python train.py --encoder_arch="vit" --model="masked image model" --dataset="views of escape-time and Newton fractals" --train_examples=72500 --image_size=48 --crop_scale_min=1 --horizontal_flip=true --method="mae" --mask_ratio=0.5 --loss="mse" --encoder_norm="layernorm" --encoder_norm_position="pre" --encoder_activation="squared_relu" --encoder_head_dim=32 --encoder_fused_qkv=false --encoder_bias="all" --encoder_qk_norm=false --encoder_parallel_block=false --encoder_dropout=0.05 --encoder_inner_norm=false --encoder_moe="expert_choice" --encoder_drop_path=0.1 --encoder_num_experts=4 --encoder_moe_every=1 --encoder_expert_mlp_ratio=2 --encoder_experts_per_token=2 --encoder_shared_expert=true --encoder_patch_size=[4, 4] --encoder_layers=12 --encoder_width=192 --encoder_positions="learned" --decoder_width=128 --norm_pix_loss=true --decoder_layers=4 --residual_init="scaled_by_depth" --optimizer="normuon" --muon_scale="spectral" --lr=0.035 --momentum=0.85 --nesterov=false --orthogonalizer="polar_express" --adamw_lr_other_params=0.001 --cautious_weight_decay=true --steps=13600 --batch_size=64 --epochs=12.0 --lr_schedule="step" --warmup_steps=400 --weight_decay=0.009 --adamw_weight_decay_other_params=0.05
Rows from block 4 of the encoder of a small masked image model, named by matrix and row number. Rows with one number within an expert belong to one neuron, the router's apart. Each number is 128 + 32 x the weight over its row's rms, rounded and kept within 0 to 255. All counts start at 0. Numbers have three digits each.
Before each expert's rows are labels from the 100 images, of 14976, where the router gives the expert most weight on average: "strongest on" is what is common among them. Only what is clearly more common there than usual is listed. The data: views of escape-time and Newton fractals.
# router: router (encoder.blocks.4.mlp.router.weight, 4x192, trained with AdamW), inputs 0-191
# up: expert up (encoder.blocks.4.mlp.up, 4x384x192), inputs 0-191
# down: expert down (encoder.blocks.4.mlp.down, 4x192x384, transposed), outputs 0-191

# expert 1
strongest on: vivid; warm
router.1:105147149148142102044046058127122113087140121147095154124114065130099172104150084093115108094138188089092105151150143111126123137091141129113114166103090163143171115117114162162107140136124121083076145153187092152125156096147063177178140166143077147063133057097159160112175114102117158117128215062154144088145102130119133153151130162155138056157117206146137086127190101149112129099121141111166176091104114121119175121154144123093137110201176110124129131118097137143089101147139107151149141124160108157096114089170078171177140103205143128158150095140100177127124108121104155088
up.11:115109141192052106074120162121063127108132149167156125141085183104066108101100168143153132134127166170171135149094109169063119130147133151084112106145138125105092155163112132100070058132120102149166214143159148153118149117082150135135082114122107195128071165181120127122130160115110138121126186221133188118179137119117160159142073147108132194170113123120117092211145130102160115176180128111143089143138096140088136141162134077118113132132115127098093107132087115124120117087128128072121131173110169169178110168117093146059097168115147102124108071110175151145088139111110119081
down.11:126079150120129132171090127160182130115115136103158147159108090142081118075114098113138160109157112115126143103102136047146124184130088180111119122135167151170118173112142092137171132147153141141137115133112130080036093128113125120153136138113106059099197140066224182125102126168083065101096098084161119081065150075105163139079117122149044088163164108158187145146148152143127159104165156199153160102121129118094119134084121108187028152103161124147181128139102137142147154180136123160154158120147110161176082108088098103106144139113117148152149125148162137103128133132134164137
up.12:088156110146121167134123192121119118120124119125146130131127119140164138119131059131120162113195132093143133108111097136106143130121122098120192105091102160162098152126136072120092124129092130132131170075097058137120131125171134155117098143122161119141201062124065124118164148105184114101154130137177124144155099093182112149101107112117200124118091109183193180179220143055106139123173115093133142118129138206116143193140128102129086128068109132117078103120115048158127137148186084143131036127105148149099087103137156132085193153147207131125168117148116113095110118182134139127
down.12:155126104155104085086121125081173138158105110120077132185144177175117126133170166120116170147091107184137112165109101133108108102155158107099145165147074103121148120169124104203133140180175096147203076120100124092165077156075119061131093131070100079160067103159117083179127149110125079132138180100137128141127148101099159149123147140090086083158163127118084164108087141139160129110136128165142147113114171081086154100157136178124196141145113134134162086175169185124192052109119115118176166127111122114153163125104152110108024124132110116092113103167171143168130107095138135104
up.13:121185169109190171106097193125148170154132112161089160147113139137091101157146086127117101176175087157056093086129154129193113057137144164112098124064084135120129127152096146145138134137108128114107128097102171150111120093111055111153061163109118071126108114140135153094147112181125161067083107126106133095189152082121080088148146135118139140074160118157149156163158170081124114119151139153088122173132181107192142158140120163118154134131157112139175118124173116102108112088065138143123088124132165159043129087107174123114117106047188196137152104132120137148155119167159181151
down.13:110152098136186110151157088132136152049164133122169132179111146157143165152098102161166058126114129074108112149148142090052125149142120161172121147153095131122117096157151178173125170183139141113113097130091163134118099141136072133133117103152133128194165120137101158115122053150177083131111136102111093111139107139131138105123065118127146146136080166102130150117143123058120121130137122073163142092160169162089136089160112117089143194061129143146110046081129115108131100164063124138162129136124140136179123194147124132072020185184167070139118103135123155120111200165146126146

# expert 0
strongest on: sine Julia set; vivid
router.0:103147166117193139156143095141182184165158106134151151083114169072190127117107145164119088109103028139127107134135081075148107163099174133137126050156137106137120049087139179115154105124103135155122114130134172089165134106141112119085137118106142188153168176106140080135099111133097095142096132195141175109098112121138171104162112128172139120052107123133099121184140124128120116178090117117080116116112139076100153170103119126178117145057164137085111188158096174116145190134040198116076129154126157094116171131104150104149143153104081135133129116156114084127153147121116114183
up.11:180174115146122099086169074146121047172134126135137132148117157120119097162179137125141095121120077072098118118163174105152102140111134173118119115106171110155100141065133148158149151120107103127145148137126075135095095110095145177185130106174131076136193094157147147087150157091141053123064073155145132139088106093100158140174119096094093148113141088155067182108129119124041184148168139141078150189131084146142140136136143177113107101148161120141130116119136080139128119121213122134079147138149167161185105146167139111187166121065165102105088091091112085125162196097097135122
down.11:137100084173161139129132137196175163120187134174144098111082115116107119124043118153106103166137148140188134094140155116137102120134173167093172085152138127121090158145119133078088117125138122089129141050151132116138108163129099134092177096125105089108139187076149096085131079178132149101159135116101090140183091142125096104118114199176182123088131204101163111125106144132114093104138111092101176092149043143130160071128139084083165191112156084134097120148105128150156136123082197106167166159136048111162127113126105157110132137157116145178180179095132157114108114150063122116
up.12:140067116159093114174103068092105113181090198140159141118128186125140164162109141110151090174117126067094157126129121134104083110065131112126150159110114141078126181101152107093137109122162129111168063175139109136132110166076195131119171150073084091152095083112078127082101149061126179147138188180141167120101092167116163133144159154111117112074118173064159099124105132081139122170103123133114116166148094146152124178159162096144109132102108087083144125146138109122154140142116184155120097162093097112124113185186078184104172120132118136109153080119176106190123201092166106137
down.12:105126163035130140120151136150146141113175069148180084165133117133083163111074195095076137165109081182137120158140148121145118140168084147158146097132072081055170124148120190117120126137076134146155134143139132079134179080143101151109080117148066086083142183150137191132164102148108136148111125140126124117126110124185134107130138149111175148109139100126145105193109189105153129117128146174109147095132152166134096110132137147101162167148113192144114094126181134094103118130142089109060158102147121073179127144047174011134076153120131120154128167107151083149097121135122151141
up.13:171148114173098101181137148124106136134106125118083146075104154158151154114077145207163177182124067128063145097140108126160116151112121117130178123115148121069112162108118146155108127115128134118085132150117159111184149146079138067125063090141126142125137121110127135154061120202136159178135191144170164135154129124076109163123165148167106126028118123150114093151140183176138103114141088139158156126122143140088167104183118130157097184161160125098200086135101144073076103088106116129153133118116102127160127119108139067115073063094127086098141138171115193094124137138190168073
down.13:107103133141130157058123153156179129131125121127097087118079140133122078126101149103151102099142163093084124146167097117113136138110182113176118110179059164123139058102044084131138098177135152131149136080165152142145108144129171109148131131171139125123183141172105131124076146116104064158167141073173096132105106163137089151120136138115099119142128115130138153097135094120051166158195125172088135139181143123098195095112095089146170136154114159152061100095124190109142125041124061144103114151136175174149120112090129106072167123096132186175136125146198111156195137116172114155

# expert 3
strongest on: grey; burning ship; dark
router.3:186104119109114130208228154115139102130143142131151140093149112147105106119122192150125172155122078192159111116077123151131115136186107146153110111127155100135088151099122108116113120093086155179137140138086163114144165158144179091086078147151167084136123181181078173114084162064112101154115089159166109173130180148098127080127157094118080155180155073104123096098098105111112127148114165196151124161128149139155105170090074148196151139116076186170105086101128160123196119150111157114153117075117128136170074142117175099109115146112185089116133126156114080078118125097133103103
up.11:132072102102105148111114100147150087116154130137183176099108135112045123134142176200181088102099132172164172186131179152123160136116095143151147126150169090182163126155165086096147158151181119154114082099099095087107115143124123121144163118113087075079168129110085156082165136161152142106098167068114145141114107110105134146147158105125063120130126082146172164043085175165110132129137134101122113138156127142098125117152090124141142072089151164146108152141129079095156098143086144169089094064082116181166114171127088166157083119158131083122180111104214095127134122118164114196
down.11:110125159164103121130141151150136089075127114111109061127084149148116145178051126107146128155133131085096181167074163064168064146147116135108068114148084139143095138105156068128166162177105126185118130130044079141135125152100117151088142141144139141145158141140131129137083091178185093173129113136121127114154135137076112111161092087143106098137120164212156131139171159117139140095179121133166131160169110138167168092137150138157045248132106172110096110113155108095136142078131061175155117128125143109111112175097084110126129121142118047106177170114140160147144104137121088128
up.12:091158088066189134098156134140039094117137108146150146167104123101128060102105171141163187136105096148141077076120157103123146140088093136112109117089133157151178177149108126128122105123096122137161137134163144145180067146074124164086151127128115143152095125139066149130097165168118084133139125150118158136186109142092147150131176086135144166120125173130141069144096162088133103130133130091103128104180172076170128105214137088088092162088122141120103164104109167076114075042139138097109125176111203133156134163131168088126126058101180153133162130162110091187132134181151126154
down.12:090088120083136105140155117095165126125107111168094103130138117179169127044165143118095075127150143181126121114157124075121091122088155114076106097113156127127151189155129097127091134120183158089138147133138135071047156171145123166161140190171151116119137107101150118092114132090116123113155099102162180199089137128164141172119087144202084145067125096152083126151131109094175141091164160099134119124113108142208092179118170168137118133111118158174144078082184109137156114132151189131111147175110098097115097116138061077118109098124128087147129053108194112093164151158126179152
up.13:186088140128140117083128123182106120120135080105128088133135124158134141169092111110144157128095118197113127121155158129184161161126098130077133086100101174139046126095127118172082105173108106124136138189136111136125086135105163107156192141081113157167114065184099144142159126148089127157086109165123132223101139110160110137158101090154106119124131090072176114142146162179117173136138090141123068145134111106103128139156113187181142101091160059129127173057146100113113083182083152093106173131116084125156108123105127130076075102159129145185104104114143058146101172207106143145
down.13:078077096163148055163175197106199144186158105054146185116132106090137148087110115058141092163136104138157132131107111112153092160163084161181094139136141138119133090136149132164172149140144137154154150136151169121120109136160110188123114156078169125159146142110135023103088130116106130130087142101160092119125145125105118132065137151102151144090117126155099185135135109104097092117134087084113071154077128116185187103095187083133158169102099160160186112130119102131145150151162132093148111133138122130153129103170138130105091193085113163074132109085103135080183182114112162070

# expert 2
strongest on: earthy
router.2:144136070121126149178120174096097123136100183133110127107105142104133180133156151080155162147159172075159115100118104108158106100159101120102156101078174103151150142115103115086077130096191135137159065068135126104090139111148135144145077146068136108161129119141174132128187161145135142119155049169139142159109147069103149152104084128130151136133159089109179192122124134076141115086118125092093140200167104182087144092143094142036171121163092127137186131134171085132107121133178090141163082154117074168142160144121066133112150142086171065076153183085133169143135112176140155132
up.0:124161111126112157160169144169172148100077123120111172122092070108082111080123137087086169107118130079098114077114162085152100054154145156106147124053155153215153172162010109126175145081127163192102117166106155088151091174161129115112122125105126135153147139133117150113147110090173127153182153117136156137101119164088161171123142137178126095143148158123164119118139127085108098196136171118099113176145159086125074216157158168090087163090105066095146155116179080098115145121109124123134137122083117169122122130109132138154123075129140125113098121165124158129131182143111078096
down.0:133110122107163160076084146114108112161145086169127142117147171100199092169125111123170165209108115169133143187135105073142122116100144111168107137089067113127101092145131124142102094108124139078127134105171108117094155107085150078103123135104137144118074202114152137122140171148120150127124121166118142089131136077116175043108148093123117126068085135120111038187126113120167092121177099101092158131132111146175146099152179171098143154150103218152100156115189146145158157116171130149071137090083055169092178159135144098108157126139154159132105141032148132097130146127140123163
up.1:101154161113095112125146093074140170167135148114124137135090167119131070138123121151103104093090104100173104155147068147130186073100155122125126107141169154145034137137117193147099105145156181109181111128114179073121109149143178100094134148117227096096164092091094120215133120121226130165156083108137160117080092116160180117139104157154142138079103074120125129145162120149120099152120132130113141113146149106071153141102132177150111120131116136095139178117155141130090157113116098165198139143125102146131107164070204157073152118106044162096154100142119124092136112171082145127
down.1:111145180127125151128076138086136116135134155108115102137121075121146142185168113065098115180158134191151126146107174160116093147099122122157130126116143138175114113107171116146094123124143177046102136089116113165172168158141127144125130093116116096140150150126095112106123119107071142218113128163153117159125114166106135069116149152143060181116113089147153099119151111043114176105068118134089054137113120083121080132161143081136154238079112108067146113173127147131150136132154078114144152123158177131103166159154078096120122195123136149120067145166140134176064125066169147159
up.2:103151135150178132133156131129131164127129128162115221114067133146137122106090142156121171177156113083091149135102118100147158115152121129102165152132133104154130129087041106231124117141098094113135088083108106052132138122096118133136173105087129133074132133123124111099075095128104100142177117127086123108173065122117155099123058071145179141140147116123137114172080186092151119107129217122140106102126189181106190128113138201091147110100104133166178180174136107131125102148147158128105106126234119143136147120162174073147152156143090138123153070130091093152154107111119093137
down.2:106085135160123129114126123083174119156089096166087092135114158093101092156050160138135079113131144098173102145127073147165131134075130097125088157129105097118120179158109106097169165127168150183133157075145159171136132115229090098095122153139139117167116115116121101120179137133154109123133118196173112136146150127195104104102142133071127054094163105125103117081169111113089151139104165119112085153040120101141148171074126092132131172092212090147130159098174144133166159123114093149156114175085112113079098109160121171145144183120166034099165151134142140105140118138185126135